Rows from block 20 of the audio encoder of a small contrastive audio-text model, named by matrix and row number. Rows with one number belong to one channel. Each number is 500 + 25 x the weight over its row's rms, rounded and kept within 0 to 999. All counts start at 0. Numbers have three digits each. After the name is the row's rms in percent of the matrix's.
After each channel's rows are labels from the 100 clips, of 14848, where the channel reaches its highest value: "strongest on" is what is common among them. Only what is clearly more common there than usual is listed. The data: simulated sounds of rotating machines with and without faults.
# conv1: bottleneck pointwise conv (encoder.blocks.22.conv1.weight, 128x320x1x1, standardized in use), inputs 0-106
# conv2: growth 3x3 conv (encoder.blocks.22.conv2.weight, 32x128x3x3, standardized in use, transposed, each kernel summed), outputs 0-31

conv1.72 097:529456491505460539512492477487491500476474519517538473480531529491482499494482496452473522502506515496507474499464476448491517459509480519489474499485496533470471475523517517538459496524476531504496499510491509513465481549525491538507472526468524505531468486473535478493512513506477497450477504497477497468513529496507476
conv2.72 086:505477501520478513505501490473496477510549483486504453478472486459518494512451495443503475463523
strongest on: speeding up; gearbox

conv1.70 106:477541480508537484507467530543479497500495502510489489521489474500474512537467493493468535530464489494508503529497517466501500534531518494526468476480485500500558519508510547511550515504473508475470516507534511463500494527492533533519492486495511511483515503531523508534531536541498486488495475483502501494536501523521507
conv2.70 115:504518492514489512483469452477485494486493503487494478502445475495510487528519478441479472472447
strongest on: state: normal; text has "fault"; conveyor

conv1.93 095:516500500486544476502462532453532489457496505508531512459515479500503519508518500499533478512483493491477536486492501485503459505524484520503535478482532470532484508483489460504488489493527523522488501504498490501462474500490502506504585544480464485495485495489543483495497518469546485493504527498501454501477520517501470
conv2.93 101:472472513555515488490478481501547550448507487493511505478524488513518507480507490450499535507496
strongest on: speeding up; fan

conv1.40 101:499504517495508497468478456459468502491465510510531522517491502499497499484541477501478530489511497511494538510503506524531502515548555476481490488485536545491477479497503511500544461491465519477505524510502532524455456490529498468500544490522500475522494495476452478519496541514530490506472508528480481505514527515508500
conv2.40 123:509483480519528480531530453509513524481510498506555558518515501484489512508479478450519510523517
strongest on: state: normal; text has "fault"; fan

conv1.126 099:489507479468521482494500507518472493467512478499520504498515482461557500517521507523525529544559544498463550455502485507515449485472501527481481498531524459507492526541498527502494493520463499482482525526481526521488496502500500488512492520478477499479521492524529544496504538495499535471494489510475519505514500540484500
conv2.126 143:517474489463534491510520503509502488509517395510472468509510520510486516483500503499516501522505
strongest on: state: normal; text has "fault"; conveyor

conv1.78 096:467535504539479520480526495505489497471501520500529495494479507487485488502511470477479530474476489491513511502517524508503473460500467503525490445531537521472496455478506528478504455511506478495519533463525515512478505526500501497500521486520536537551521536535470482502545532490547469486518497510462499527498494479537478
conv2.78 100:489481489540524450451528511527529516513511470517501468498515498476501462525461492516490461492524
strongest on: fan; bearing knock; machine: conveyor

conv1.113 096:519500501498468522466469554460520512508528488500496502464509544449536518507514500498494489546536501495533491458501482515493483458514441531497497482508503534526495506534502459535496494477479515523498446512481485506509516507498525496498516510490471492514496461492477505472497476552509481470459524512477467519464534554483500
conv2.113 089:526493520506531515502512534564495516516513506506510496516517548496485489428513526477506537511494
strongest on: speeding up; piston engine

conv1.22 097:500503500505498498496479526519500507510531482489500512508508477499531542461545497498521485512501527552520499517467554489501464481500517537511520538517523485475497500534505481513489502489503501500528494551488462512524500512527501478510470472474525530499483507486497489554498511510496489509499488483489527496499545499489503
conv2.22 085:477507510509508536481489458490478511483485529473508493530534478520490511497492541467449466550478
strongest on: state: normal; text has "fault"; fan

conv1.56 101:503513471453560525542516494494543467496485500536450527473506530489526477505466489539530535479502499523535493462497499494469528520502476484499466503471500496503503464518496485501499499491524524506488519501483502539497452481520486479513480503503511550472530516504470464528526458505481458460491457508496485501480499541499521
conv2.56 099:509455507474510463491492518532511500476534420512492525502482518510541506481507510498521463497519
strongest on: conveyor